Weights of a small image embedding model.
Model: 2.23M parameters, 48-pixel images, arch mobilenet_v2, norm batchnorm, activation relu6, depths [3, 4, 7, 3], widths [24, 48, 96, 192].
Training: muon at rate 0.039, 7600 steps, batches of 384, held-out accuracy 100%.
Data: 101725 training examples, 28.7 epochs.
Rows from block 5, named by matrix and row number. Each number is 128 + 32 x the weight over its row's rms, rounded and kept within 0 to 255. All counts start at 0. Numbers have three digits each. After the name is the row's rms in percent of the matrix's.
# convs0: expand pointwise conv (model.blocks.5.convs.0.weight, 288x48x1x1), inputs 0-47
convs0.6 081:175073162185085116127129100127108123147159100073151166098124168183119136159132112142094115118189170096138109116138156178116190151114191095109136
convs0.7 105:151196146073181209123129161165144115199156137086127124116137128109119130129111105137113140175123123176171084164083146114083104164110089106110116
convs0.8 081:072163172144155164121115142114111153102126183121103139105098117082164117066159124152119110126175166124109092152145090116238107158108131129151165
convs0.9 124:106102143099108141176092108169161148076167114089108121160052125113137122157117162098131104079129141141175179157184144202123148181125139167142121
convs0.10 095:133197124132168114134148119097102157215166178149151165114108137142147110106095126089118140080118160152125083156118124168127107042077165133144120
convs0.11 066:158115164179115157129116118081087121160180099130100058107148102085166103144140115092172099164129152153182122065124180176138127162146105167106133
convs0.12 090:157119111120097162102120126172128118125148105170156116138142163140146098099194095143167138186168069125059109139072169151128157149086141189130177
convs0.13 100:122160181128064136134092170098129130122119140160150191150096076136116148171084147096124149111171108114167166139102128129154147081074099109068069
convs0.14 107:104148183104140138129112149148138130119133108121099087114110181136125123134103055150104117129115174131147172142035107138127143192100079161179062
convs0.15 103:120123140164111118113142129142149137125203110111139130122148086130132218139115111164094079075107142135028118111143120063148082166138111101143148
convs0.16 119:097172097156182105114113143118149184159204112166110146126102142094085161134128114095092124166153106119146048134172167129130154113080124170159163
convs0.17 085:082132175087142139205148156081071116104123120109198070117102145160128172153068102103109127123124109133180169112069122125100139106120143143116148
convs0.18 115:078178150150114144099149115123162216172102111202101149092170111093136153107137121098090164142143140100107091131145205128150080110129118132131149
convs0.19 109:138061149110145129069074123157157136150112122084104128144120149129125130110113124105169109094108127151045077142055175159102128125071120125160076
convs0.20 088:190112187131149164104179143122108156118114173107102102055083081119172131103157124159080119133196075120097169141139134132095118125157091118146108
convs0.21 098:157103093141082128107106138114117130132147128121138101158087071187167165156104137051108124128166063121095108163129133127138217103102098115090093
convs0.22 110:142108135168130106161140112119170130141132131172107112033089108158080116194196112117126092112115084143126135118149125191189108160120147085158132
convs0.23 118:122216105171120105166100144143128114125167096131163150125114120167103082154175121095078125067112194122122075095144169079115121169132124098145149
convs0.24 087:130113115170137130061140079129125175121118181174123134082134070215130203140114119117123106104104147126120087113113162109137120156169148111127193
convs0.25 111:128105186124157136099106166132123095131143102193150117130124136131170123143129122151149198095161126065098078107196060081112159133128097094098159
convs0.26 056:138143197074162118147109144090102115091087132101150179101186109096106106172165092155117108037101172092137160138114151145157137134139106101107113
convs0.27 127:157097082160115086149235145103112140115146113112099128153173094100103171089129130136106121108169113107085114083167174133164141150110165075126166
convs0.28 075:167106157162130156139130070064081095092111193131081124107068101109096056129140136122093132126130083099113158152171113185149135130133103126164133
convs0.29 111:125063134128177142055144106146104166137077148125168129142115089175092148107098138148077174104140084181118193085133142084130149120139153153161108
convs0.30 115:116141143152069137067134184191136085146135119117128062155165117154129113137123160106141082140060192105155139123105168127134145099076110098138174
convs0.31 104:176140160113144071125106137093150141155105126134151087113139149137179143164115092126107124089200169115106181144113108218105161059126159115149149
convs0.32 097:138137122089168065084123149170128118140098130097151104183101099111138069159108156148099115114138188089128097081123167081148083100112141192078123
convs0.33 081:137168164082178138207115130141082111129080137118096127094133144113091115076091119109131138110084165112109107109092136127139147121040072154103084
convs0.34 106:129107145150175064173101126117142068137147090094170159112099139127134106109126119124153099112139168105150086126169065131083144173113172102046164
convs0.35 097:189101213100120119111171070147122183113127133076111171163134096093133140120150120144093134113165138103112149137087124154141226142124111123097132
convs0.36 068:132158090155082162113092212111075168172133174162112098123105138135159151071125181077152163128124100181130117160131151156095121172129160132143126
convs0.37 097:167146105133093157112144101100101167169109169125169087101165183091172141097159108154119079162082118140124120163095146170088148116155154169128205
convs0.38 107:109114145091147129138075179103146153136205088107121149145108143117091073126122092209071140127120117104115093163158166132141181084163124110086138
convs0.39 082:148178140142208115188112117105086104141112135170127062115109126140191134081057131103088136094103191096114132155143120106128117171124100113117135
convs0.40 108:129172109109117116171115155083145056177118099173100099168150103197063189148126173132092098101132091119095115141107098131147177105139124146132146
convs0.41 117:145107186101097091192073132150103132137119115097124106127190105152187105081148142108109107128114131087099175108105100121128083104110204126067120
convs0.42 085:086143090185153115077139166127107210186187080082084127106116120134118093136095134076097141169129110128115086133178158106150116126142153145106134
convs0.43 107:133163060091137140110156141119139110073105142054136130104168052102161133170082124157121090196141138133107110098068101127133142095142099092136124
convs0.44 108:168157204078096144133126097157149149100116125081129175100135161123147108115161149047172101094179119109140106155102107112112086165092172154096115
convs0.45 110:090153173075148109151123099061188113097120142150139178150183116168117138132122137083117165161173112096121121115093209111099103089158147163145124
convs0.46 128:123179080112122163203130105149142090114115144158067132119074141168135124100086174113142097087130178140126162186120173140078086090112104120103124
convs0.47 089:142115155120107107157082120104170159136114145088161163146102134097174212067178139169110164131114138162141121163161042107128169120135100100116143
convs0.48 084:144178080111157161126131128184122040158058106114128156121129129144157099087083089109132143118077149112156173157095074107132127181097118113131113
convs0.49 084:093137110146129154134144135140149112154183123122150151198125191158099104161109171157112170024114159181170143151107147113130124146176090111117146
convs0.50 081:100161116080145170159103117135122082170114135136149115100103144142180101138162122061089135067134142098180140094083107129077082144122116208128150
convs0.51 101:125162117153156127085117101099106106095133098098111156114153128132159139126186104083137164131072178165132133109182150007154147147114126143161112
convs0.52 094:122094182146147126148128158119103151128070121158131141148156150127138090205135156125129125131117159104096159091158174142143167139053181088051090
convs0.53 088:168115106160138091108050156107158159092059130111107132133127140095101139091094135161062112139166174080069162163121128141147125155078092111120149
convs0.54 129:169141161142164133146110151068081172216141145130158116113145118147072110126120166124136155070127143157171184149144163156107163077096163156123144
convs0.55 126:139125105129118182103127132122158184130117069171115131089060108175146110109131099135124167189126141117120170098147111132170118156139110064201183
convs0.56 100:114147088212130102089118152132098088189080169126088135144092114141158164158169176088116178134119077154141102162127097155163107150172138113106130
convs0.57 074:123134153112181160160136101173115170104135198111140152105128103120207164106130108130164155037132119131076115129127088116130083142131085131077158
convs0.58 088:172129067153131118140122107156112161105128122155095155113151133094134116146091134017144124150138170122121075120079106090138187120137140094105055
convs0.59 125:113129220150061091091111161089122131168126087118121101136121126184114115127079129088186108114166113094117133100108119140087175108133187112163106
convs0.60 094:059132163107160147094181118080144122144120103194082112154163112128133090113181112138098154133063136121094138111122116210079122138088141159118117
convs0.61 088:087096085127146055122130078089145125142146179103152177101108157118136207101100135160131055152107136063107142130140156173107128111153149141152138
convs0.62 114:118148181104175185144124133135121137148109111144091131186145141133147127122139084161060074051131131152146135086131161088158095195155115149159165
convs0.63 104:139079142180150147138141147100209086097145127157172148080113090093117133198147133142130161092128110161098122125095088081129063119100138087156109
convs0.64 106:069103091184143169065113174123100153147131158106167151064130157099082166100133164145126163150184133139103107118181133118166134124120149075137165
convs0.65 125:121122125164160201115161112080083111153144122106061074137136104147132114180162142144188124185106139120139101096092119171138138174073169119097112
convs0.66 118:057123164102084164142125130111123198147175134130130111094107090160158180095092107144057121132104138154109086104159096149146139144136127137098208
convs0.67 097:208102133139138154142153078115159151143124145159147158153151122094115150086119138115147147192101227086089091145114109120098133184154128141080120
convs0.68 093:127185156130153147171078101115089087101128106116211125159089116154111121132051130161096144119166169169155129157141165116185141138096126141083153
convs0.69 077:087061134127097080171108115161175125094112122108142101147168112087160095076090148100155102189138129126118172117094122142126156098188169128087078
convs0.70 134:099085116141163109088146166098169157154114159094138167078173151169167119170168094114159104096126135134114127108091146206109119127091092059115097
convs0.71 077:116158130133166111126143172127070191131130140167048160194159121112101096129121157073094121158166159122099096170152134142135162105086115149173092
convs0.72 091:140168102147091131177131147152166100138119157136120096131101130089182131149151163107153144115072190080145133142105157047155079133057137093094119
convs0.73 106:133091134051115135128128160140169115111105160108150112068131154085062161157096124112046142153159124147146095174132133162132056113114119162163144
convs0.74 111:103097142145056168137148157155102098113099121073109104154136107137145157082114138117113213070130114118118119161141090086142132127102159165082052
convs0.75 103:153050124105078112143098168140142148104143131087175145182133110067096124103118153118130139105168166124095177159078122085153124078109083164135087
convs0.76 068:056141140167144080171106163107193103136112165140109135150129110148078161143098098136177181169150056133162115164122140106075152148163142115113131
convs0.77 105:159122130170111142128151163048133135067170126086098169128149134120144073118113120122109142171156139083083146106115107103100179143135081041105131
convs0.78 093:129183131145139104119148096103111145159110148161165167159132157166139118139075097179180127162124097088187146126129145207092066144164167160150144
convs0.79 095:161124110145126138114145139128091158131127153113161131144110148073161111119198095093174168096133147064075150090120114141150145157118220200128131
convs0.80 074:120188107167082152194106158156145127119107113176097039100082145130143180141104132130115145164177157099130075130134080131104157113109131157098153
convs0.81 107:167119062117095107144147117133082158129127093142213106119147148137174101128111091115147131120103102071087156156082142168089097174147070108096159
convs0.82 059:054159172109142146113145152141094087116126117043064108133174147095135116144154120126166129105120153092136104149113177145106118091164157175065152
convs0.83 064:117180129108171123125073199123106115081130177163153108112096094072166115158163169177062124164114114130080114167127137181119122150129143150152111
convs0.84 113:104153088094155155163114091127077161166083123150133153131076105141139104132049209130125162136173140081138099159140109102069143142112153106108165
convs0.85 093:136180168115087134203157071104064080131135176157144062172127150146106071134081105113135136127152163132112109150106103087130130143129163121091122
convs0.86 098:156138087134103154158098130073117138143162090152140096127076191102108146080139192211141135081140125146153149142139060142141075133116121091105142
convs0.87 104:124045095131145143123065133100117181124091107188121119162134111128144128113157082145084148164131078136070090079155186119142161131090135164153137
convs0.88 040:142177072114122084106108144116135210148131112122120132145143187042131104138111145126099098129146073098142122184070113101123170094169139159135147
convs0.89 103:126098070132153120123129071191151132105142107133141134143111068086137149119135197111126078191149148155156072125174097150155182086104114154145158
convs0.90 103:109097095153093201115137140116133071127084129173108144127075138139167158085120092127129081131153134090122073151136118083151084092116090155091198
convs0.91 087:047105103157117106091130152102170218156087159118113117139062126108124119099105182092109132140103114079081089136157087130107129120148143137170118
convs0.92 055:211109098167100132159168157119167098084125125090084100143164119102163092150176093121159143155079094090136087099108146177115167148118158165155135
convs0.93 083:132134169182143126148122093133173082109140160062103139150107062119185098128162140129078160107172159101113149104196105136119122131114162069174127
convs0.94 101:109073129100123087166063151137172179148093148132139166123119133095132120098160115158111212139200135131131131169093130116143067071144107147117146
convs0.95 117:100168057161182169149119102099124155163159132116066124117140129111084166088142127113139118153103109093121167083116129154152183155052142081137162
convs0.96 138:066120192143090109109135133133169122108140095105209156109141110185179107117161121084103147159072169109090177101103147170097151141123108117107122
convs0.97 109:110098158122154138111101126102215143183158176109112108170161091096087143132089098102134114153125165136131149119055148124180158128124163182174102
convs0.98 115:103124109104097107134121110111126083113095065180070128115130073115055087126156165028132145139135123142175089116138141141096142163133111140150159
convs0.99 121:103103107097103145094132062105120105140158160159136132100106217198107086137158160145133158051127142107112105059114131136122126116113112171126088
convs0.100 099:151153160158097090119144165140182128115104145142126103104055084139074111111153079170157099109175058099138131146191130102134133158139095146109075
convs0.101 116:114163118180137124120162109136097103133124116113098159121155158163138152121155120136119126162110175106090190098118121199076149093058041136161092
convs0.102 118:121142170183099122146157173118094125163162172143078118132128076182101077180197155148138121133075147113137119128145099183120096147115157073102136
convs0.103 153:187140090160106118080124134121143166129182082137147114124147141137102205088071117128171149114074104156081129128170155077179114171116130101155140
convs0.104 121:129105113100073161093119170126131083186136109136134082141086097186134142086124100091139128095142093171120074131142162112148091088157137108038120
convs0.105 094:135141168097125186105137106087125167097156095192147141148136098058137127105077133091124117140107162138151106088165103189111207133139109151112083
convs0.106 113:116113106169128129098133100062086152164084131140132097060119118166163092125196117146166141108060129144141130110105172156158135165069103181137135
convs0.107 097:130134114154134106146125092098157176118135150105125124128109148093200159143050103148088142124161184187102190140161122147146151181091086100173118
convs0.108 085:145142115080086134107085188124067125125103154107102184133089091092094135147096095143120133112099049083077129173109141079085137129121158146143156
convs0.109 077:126158130163132201184127067097126077150153137127118088137135189105173134095074141084117129127124136083096096145091154093091155118098162180158139
convs0.110 108:140136117134134111127146085120180117065113143169153164150174141182138173059067120158147151156128077141166168161071136104128101121146069156115132
convs0.111 089:127138109157152153117079120175120133155084137122153144077155125173073102156165174096156201103163108175148166161151116107103166053114152107112136
convs0.112 103:109116145131143148122115101138120097146134071195103111146097128175110200108129168169122181128207117070114096102161152149103179098111178111132137
convs0.113 085:102082144103106106137154169167210121134173087082148128176117103124162116107129113103124122110142131147107144145075091083186095134073165126148193
convs0.114 061:121115091124174102167124181162163113112140122113077118112112127174115156116073077101193128129142135163175063186158123160125100107140069166133103
convs0.115 114:102189092072097140164143148098158101160069111124141110139056130137120180138145133120150152117198144121085127196149102094166123123146165125098170
convs0.116 100:138129090082128176136101184132128125058090116098152125143154083173110104073159170095100120157093155117149219116103117094117152129128163162101143
convs0.117 080:168109146156175113153204160097074126128090170158130068102152121136133088196146138190121116125072124120166115124136091107134091118121173091106145
convs0.118 099:128107144120171117095100160159125168106159103146150156122094179134166153131101116091084146118116119095146162126213149140178105056165186132100177
convs0.119 108:185147095147142106135148164119108081156133089101115165196176124125150154087163182116103157127134158131127196152122140138085172155173146090094182
convs0.120 123:099116158107097155087129147095123096117134105123116124123112177091136128158126117160094076180095140152201179106120145021141137157180135115113164
convs0.121 115:179130161098061121137115133125106153159109126099133148149101073120188183131139140165093089104076131160075092077149160101083142134153137173105175
convs0.122 112:150121113183117161150093184089078172115103178110137185110146072109109155130138125166094098144133166108150137109122188167077172137096101078107130
convs0.123 084:131105095085128055098119168117145128118110131124181097118131093188114158078119183105118086085171146089157100055107118095108134145087095128147096
convs0.124 113:189158157117152115207136089130104137178148123162162064146091129129170098184101150094170122139108153131151129170106171170131183099119113102105148
convs0.125 081:110117115139103147147128125099129076112122084159074143088093138134101083098167128172152121204171101148125111133112156182153094156063174123084179
convs0.126 051:121129163110142116131141071131218100163169080131122083154179095138166170094173082113143170135149075176120112139148170106137154158157115129147159
convs0.127 065:130126125111165106096150140129152148151139196114191073143123157121137059138169180139152120148066160110083121160155170147157171158130151196123148
convs0.128 111:156144110116179122135171152139105131140171166117129157121076159149099151111084061074135197201113124143092126119115118131102137060142153177090132
convs0.129 138:071135069093160131129122136123225092090144094185123100137138141129129073133174129100064102102093126162156135079140109102114136140142123081123158
convs0.130 059:116091118130113148117158131091070102112129127073125091129168166114149113173118088142170117121089170110174122092039110100120169161133076138189147
convs0.131 117:135102130154098121109123148104129142204105190177132161150108119158143105180139118142093162064145099090202097122107095111123130090145122115207148
convs0.132 094:116150098164155129165091151111106176147151081190105123113141142157139110147106139158106152159198149140146158144200182109167103057121129181112119
convs0.133 083:092111090106140142138140122156132135121104119114101132104132136126175128120159167132172181140125233097144162107136131073155181107079195087106174
convs0.134 089:132038113138141115145094137085170101073124141129153144149184109155157122132156130096139152164131093182139136103068138057128129177097122104070131
convs0.135 087:126158083122139139100092093177172111117111126135133142137092175170137181062159156205123139111149154162077148128128045115150156120111159108160105
convs0.136 119:134128089110161144093135134097096089127122000140098173092126166151163161143145114099123108130115130183136084079119153153098131162103102128087121
convs0.137 118:132129246143126150159118114113105167108101111167170112125120159126201115112131171115150158105164131177178151152110114064107138110087148114136115
convs0.138 049:122182159117178131056083157120168137145155109119096140166177136137133172200088157106084145130189136151178163171124168145125135154128123103145145
convs0.139 087:108103115154124123191092195072123121154097087121085126143080102121132111127122088134162129156099156158192097107105091158191074114137168154122166
convs0.140 098:151088119180097145116192135138115122169118164126082207172116116103134180161137107127097119190146173118103188122123154164062113139105103140113138
convs0.141 123:120071110147148133091147098056100137123134184128103114206143115172157129145159118112151126131135129103112156066160153157173088137083170061103120
convs0.142 089:181101157100187154198182107126123131136153116139125144127102205179088098106153139084097139113146131083089114150107139119161104089081152134094085
convs0.143 108:098100133120154166120156139144154115060123107123140156116127066153132119220152135120102174143109153122150172121118112151131076121077121185195180
convs0.144 079:122094116067148113134074118169159133156057147097096116085131096105103107110093146151119085114170183104181132098099091104077080115112161125082134
convs0.145 081:131109185134139177139139098099138133066108170138102149136085120107186138115128092123116096094128124153062126069147108068122064121088091075134163
convs0.146 072:119172132197156089139106099118162152166075123157097084103163055153098087169118159091124112119134125181111094151118116116161208133149118151134134
convs0.147 106:093081132158123101141043112106151193111111149141123138121146079136088071113126136157134142142105130134082099134098165082140118165087045113174114
convs0.148 087:121160107173186149139127092113128187128120152087151089104138135100171121111134193131154131097090202149174080158124196102119144124143163170095127
convs0.149 081:079101136134164135231109135144127125138172164108127128146117132125129152121131112134143067157076083145064097147177133090082186141118173136115161
convs0.150 081:094163127149103144124089115116098140102164129173066163127113121126115091092136162072094128093166092141046163147109088098140175073143133118142068
convs0.151 098:112106078054163143133115115119183090158132198115114131126144114087150104185089118138127094102149168059172117135145125115132104178144141124098191
convs0.152 100:135110102134153169157091179137216088097118096106180122109162101144068083104142147148125165072115122131127113082143149084169147084146152119171134
convs0.153 086:107163216152189116068103140133130104133145154082158080140117090140125121106070195110113115106097121119093111083120148147051144140119124154124139
convs0.154 112:085135114127185163170153059158099133065123129173121126173118108125181141071115113125098155108144089130130087165150164156121061146115105094085106
convs0.155 103:135064132094081112146049115144175220159084129108156149153156105109084117085158113136127125103104141149092137173081136122151136154129102098165121
convs0.156 151:131159100125109113116096176132083154143143099125152104115168145160177110191120079106147147197082101144117150116062166184174130184143094124141149
convs0.157 101:123090096100140142125137126145186077054135129180108098070099120159108129167178082076126137092159106106142127153172138149132131056124142090152161
convs0.158 136:137132120155150127135137116140137078170155173100077117075120096131128125128198076145120117063076112097115135101199156122189100161119167087158112
convs0.159 113:065170095151140132133112188122182119118146111109084190121115102108136116112117121091077089136089147129147083141153124105085151169055087105135073
convs0.160 087:146139172121132112141061147153093150143064212123147093108111163175132121106123145149109148150076111162119088182138070163140103110110140083165158
convs0.161 096:076173169164079119150106190127129089131109146098103130095083129096132078152152155107120144175077125055130137122077120146152124156062152139104157
convs0.162 140:133169168187115129126168156077154132183116102109167142100164172106140156168154094093106108134108134133146174070049154146142182157151151104140113
convs0.163 107:079088119104153147136138122137120109166082160135161129207181112169153103178086098156127129091116053089156121157131101123158062145166104125133119
convs0.164 085:098158076125153201160130173127137074135070126125143120150126147104093100132109171153138185096175184146117121150122078156082155192126164122149134
convs0.165 096:144108144126120125104099118097127165086071108116145111072185182166096122132106095124150147158122090093132114176157185111122190169051108153100141
convs0.166 128:104168125131146049133108183190164109125114103186150106124118155160136116137142129118093135126128227138119148096063101142147127081089157134132157
convs0.167 073:146119128093126044120146148107139157130188153121141073138128169133157159124120160157104094092163154088154090199164153130124085149110155069172099
convs0.168 121:076150154122112135094155170095078128155113130166136099136127166143147105166122111149127140097066100115144128036126087181130173125062126161180144
convs0.169 091:111128105159148142145157123090139115116092086121106093134100129139165097156142130088149098183120123106112136050091142185128097113104134238113179
convs0.170 095:050107140181164171160123085132083111102083173126159124115177135176144126147125148190134116049134167119145083097126154109131126160098105130103116
convs0.171 098:156166121154193215120151153182131123180115147067110122109119146106118139120107112142128143091099121120143145109126192093190089167117148174087156
convs0.172 108:112146150127109161159131104192193100080098148073164165142122138171178099167174088138079147118089125139171134155143132179139090180140136109124157
convs0.173 086:151140113095137150165141145139106106162089096156067103125117085135111183179109159149146116151128089055149160113106099158128200188104137137116186
convs0.174 086:135149143077145132163151160163100165192118146093131117077087136135080124096173096149137101117227164127117167087111086135111133134105119170126083
convs0.175 075:154085096138158171086160134085147168120077079143093235132134117129184125103124123105105160111140136144089132140098130088110160131133187103146166
convs0.176 119:090104062146130132146139122111079106194084121103131149039158123152154146141126104162168130140047126122120122108131088206119135165144142148142126
convs0.177 103:114107192116119100117143111116137133114157167124037184088167113127143125180135148140161119110070107175161092100145152208165159138115151144139111
convs0.178 081:070073176093154088183103127151115140102112148109121146145123135100128146079169172153112090171203163118138170099078159117126126185143107161107139
convs0.179 058:157080134177083175106066117144104108097168148135153137140048090128161122098127156177140071122100110095100124153099146194091103147128120165110142
convs0.180 103:134065136140081035175134091128130171095104123101114097126139165160109113106196116113098128110094172121117119138094137140113071099121195144136093
convs0.181 140:110176098180123085151100086152100107121133119113138073071166122192114130179171111116131173103069161137119190141098088134133156132131096129167165
convs0.182 102:144116155137149166137159171122095197169069138122159117118137161154143116078070162150122107110153110148100158058148129077068149151161084125165105
convs0.183 117:153127132150115141177113127149111166146091096132114145114180166174091117144160083140121103192136108126079107075063187163089183120136138068147136
convs0.184 105:140159047083157138149094182163117060167116093147168118126110113124084115085170111153117180075134127099169131125152141130143131066155109120117087
convs0.185 053:112139087170107121093071130081138087177117148163174171138168160121078107110170105128173186101145140135162162117083192141127135107135129183134095
convs0.186 091:098112165127117130075097151155122142149102129070117161172064093131142154094137187173103182085146150108178183127101099072134157124098119134167107
convs0.187 079:100146092141090104102052098121100128151198152104143104106156133140112110109149196128111098169112186127121156113136112127078108168149090213141126
convs0.188 112:110115075143145120171104087152108180104151121141110116080119097100125167078094069073139122126104147118086118170165134108209074128094113115143084
convs0.189 075:179145088113156055152127200100120183175157166126188113117110102091093133143163142139079127128132111132145079171155128129151097167131090141157089
convs0.190 102:116116188149134185087132127135110059150148058107176174130053150153135119102151126168108091132133097152124090099120076100119112122145171113109174
convs0.191 089:164165117080099179108150126102102146147117090109165147095124179170119156113131127183076183153099129089109157185101144116156159130130141147064066
convs0.192 052:096063155113121111115097176129132102091119107085104164091131229128147107111154096179170145129152117123156108154094140141120112103152176197108155
convs0.193 083:078115145108162149113186161160184126136142086147054143054102116100124130122151159202105073143187085128153109145117124103132150140141133104154117
convs0.194 089:088121148098142143121116137105193119060119078117153107110110116073166080131078174171128114089124190133117119150148154133093152149128164126049096
convs0.195 073:123153138083119118165132103114178146081105127187105099151116131095155119168080143143119177167068131147155105167164116110160077105170115042110149
convs0.196 057:137168178132176122160155120081135085148165126110175178081188098159151123128143104112103141097155057131119205099143149102093107147105106160109107
convs0.197 075:131087127177148125186104149107145123182133078141142162219167152180147147189105101155124087112139111107078122156132125129174135106129178147157111
convs0.198 103:122080185064155111129109094166154170108111175096123167151144136111137109063122147167100159149180132069148144075104152097141153186143131158131109
convs0.199 111:078153154136128142087130151085081151171079112170129127100140144181155091194162103124175158132106112099150073073106111174142139137097105091168160
convs0.200 073:100115098098144142069091124144118054138151085120057069132146138162167128198171144146186088096109135158107125108107161174113118114117116120149147
convs0.201 112:092206154158143101118117143092089139195089117118127092075165115203149129138103168141130132133113132108107104073131130159165186158106129112116071
convs0.202 107:133117113133100135144073104135141126133134133109102152220132134124089088131224150149137084151145114130103214160111155143090114165157112117076139
convs0.203 082:087129149155095143156158150148153192157106054116095137098185199112103110103165110126094090143137071127140099171138130072145110169094152119141147
convs0.204 062:182135091079151113111131107114129158128086139176094158218137105155154123074153192140119149138124096158135123144163136132100122163098071098172179
convs0.205 100:140155131079146127079125145122090150167062140124131077103186152160147121121151107165137092131120103179086115122070183092116170159135085113176173
convs0.206 094:161098137167106140119164156102076166150096168171107188122097135135115123083138164107122137173162104134102075121176121109086179047139164160131115
convs0.207 137:127125186112099142075079167061121136187104110130174199045129157112139117163122115086175105129136120112100130113146146148081158143151150151144137
convs0.208 106:091138093165117096146125136112186072102106165140153155119132085122074060118112068150097121057124165109139098107089156139094150152103133186106111
convs0.209 073:131193131099108188129084163151090097176120123088121092074120114115156092142150150137096152148142170081159141107086193181150083111138149169126148
convs0.210 109:134118102151136156083126196177127118150142101201105102112140123096072158151127117143166160168095098086182116104152056095079155146126109116136163
convs0.211 125:106197121133149153130176128172134119079163130061108157178115191111096177130076099137166182120139125089153102130129189097131138095121136138154100
convs0.212 098:139155089144122176119084076057090151130138151160131082116140153136134138090117055148146123065099129153100137126220117124156115180123099129108119
convs0.213 118:100158118113181165095166130135129122158152153150122107091182075122077144122163178135123184097170158152113177150183112113181138102121101163078167
convs0.214 060:189144145098107120164131192108107125093137154138156101081161110187173090108186124096165127137122161127127113146177136139082108098101158186192126
convs0.215 053:101181098117116108177145072062175136131189128132099134124147127120154111136126084151134130091157135165193109146128219157090112116116116109178110
convs0.216 095:132158128200089121154071105119183103108154108127153153116063083105126110170139119137084144089095144124101113187133141130129170214104101136119097
convs0.217 091:185067160122075085116112096141099130131146162169160130140102152108126149109113126190093137121162142104116170162138178195105118136169175128194099
convs0.218 116:127122115152092132129080074078134164166186192087126137085131117074159075085141119090099128163201131106135134129086163112157166106117146106138132
convs0.219 142:050154117121097116079114149065124142179122132176107084068110107151132094170118113108143111123101150085185138081101133173182131131120137084155146
convs0.220 087:081087087138121120131137161152108154144177117188099172136126115059092173191118153149096133086199130111178144182086112129128160116108126129148124
convs0.221 123:147129129112138183136194162069109126139109118143077122146122115165132097124137133134162117200052146090153138121183110152128150187117184090085109
convs0.222 117:120117130149127094156157083108134099152110187204118137122103070076125136130153121138083115113185118062105111167062141111120172178118116084117108
convs0.223 136:047122145119158172127161170082117158184096132154169120097139101121154115184139131188133093124090118151091110112060141138122171101080091116137109
convs0.224 122:156128089119180167155145112159137105160128076089100073120071083131157130158160147173107065109169161173130161129144143157174163084148102137152162
convs0.225 120:124114213114147137132103136124176131176078124196111104164074107108140125164096143129114127131118171132073068146116147158134136071181138076136149
convs0.226 098:165087218145173121157073123154136132108123177147124175115112094115091106114128122118110160095166176096055127155106109120148082080143086146135112
convs0.227 107:114158107142140163141133133100105179114195118137073103067127064135150157146103102146104116135194101124109090094139171189134110150176186118156108
convs0.228 107:121067177068111153155127167147136087143119116117096158112090089166152171133092174136047162095124074164124162130139108123131133160137158065128110
convs0.229 105:083121128128135138088159072135136117102199073217128145139118126135133116171122071174118100116113111162144140068174110144128094133114127113161193
convs0.230 106:153136100081096140142086119118149154130151126087091089236168201102181114097131079136115138158167141096108141166132121120137139116153129076120146
convs0.231 078:092119114121150134084133110142084175119160126105109146122156132078071128164120075175128126103174165088107119175130161157133206192114116091091089
convs0.232 044:093169133108120081184101140074137131155132104152120143094160137135166185107155099077163132120172093121183127147134119117117044105144166123057144
convs0.233 089:132150113120191153174074122116166149114124145125157165103107142099178149122101149070097123050098139120097107205123169130078183139162126119113133
convs0.234 094:129113124144086097157108116130153117171066139128102145053139092141087139104148138083139119177145218156189125164148155121115156135130083082091151
convs0.235 120:047176109111127141160153108111145085135132187125062078136167110100087076150116125130196168116122125150094151113078092136116145081140096135129136
convs0.236 112:081180074180156090121133079150218113145126147143151166133189118089143154172087089122097105142127147151108136124138123145193116176142144131132139
convs0.237 100:160097096107081112171093113163137104060137136102160170163125129090091157126139181152069104057116124110088164117118114059166150125109094140139128
convs0.238 138:132164122142105151134101120132073159164099085151173093076169142202137126181175124110109112152073127125181182129098158118165124152085078118123123
convs0.239 098:106132150090085072140118139093138058130161196090128112153098114188040136150099117099173118118131095121155091118129126089124137144091177114107107
convs0.240 063:071155140164146159118115149166158093206152149205108144110072107138106127157149117149108126116174130094161071115178097087144127136108115170171130
convs0.241 095:136119102085120150119104080169144157143133183203168137106128107161156067111183138104117111045131122086141107105136092175108146166104109146172137
convs0.242 105:132181105110129139127115129115110176214129148157109176147140155092092111125138132139136108090137143119051124160167112125170108068094111064149191
convs0.243 109:161164120134077108121130140130150115150088149148176097111089119136157183170102130094112168089195179154139104157080112186113127149108080061103116
convs0.244 087:157136100169120100174103142108130087194136125108134087122129185175137145135090091146190059093143147135117093138077091152118160149163157150170174
convs0.245 127:199083137189147162166174101086145112195132171116119166162134124131155065099100121109113128120174127126161103147166136167163107177090126156145141
convs0.246 112:101119167112092164125135145140065097142138152111162121108111170176186116196131104144138172144105118148181075087120123153135107154109149130079045
convs0.247 086:128169111128099119156126189090149095113124090144046172135135104117156073108133129117099142077148107106074129075157162103141099098105204101114105
convs0.248 118:067114153068128077116119129109169086089122109180116182130149107140072125142166077168171139125161100134079103123100161163176162127102143139111086
convs0.249 109:123108077123122083121187146113116099088157136146163088110194127144101132088101087197143158141112124158140130137112096109142126071130203058146115
convs0.250 094:074173156119145111170140104132071132130094184116142105169145124151149156082133105113168114133159121110063115118144162081166163216122147131110178
convs0.251 130:190128183095126123157114193106145104076138107134106185129192198123134092118090118143137160128123037116132123130134120151106140096134130165171123
convs0.252 109:149085114128167170150131156062087200130094181150088165110136085174147146126123079104150128115155183134125163138126075167183116094103121116141123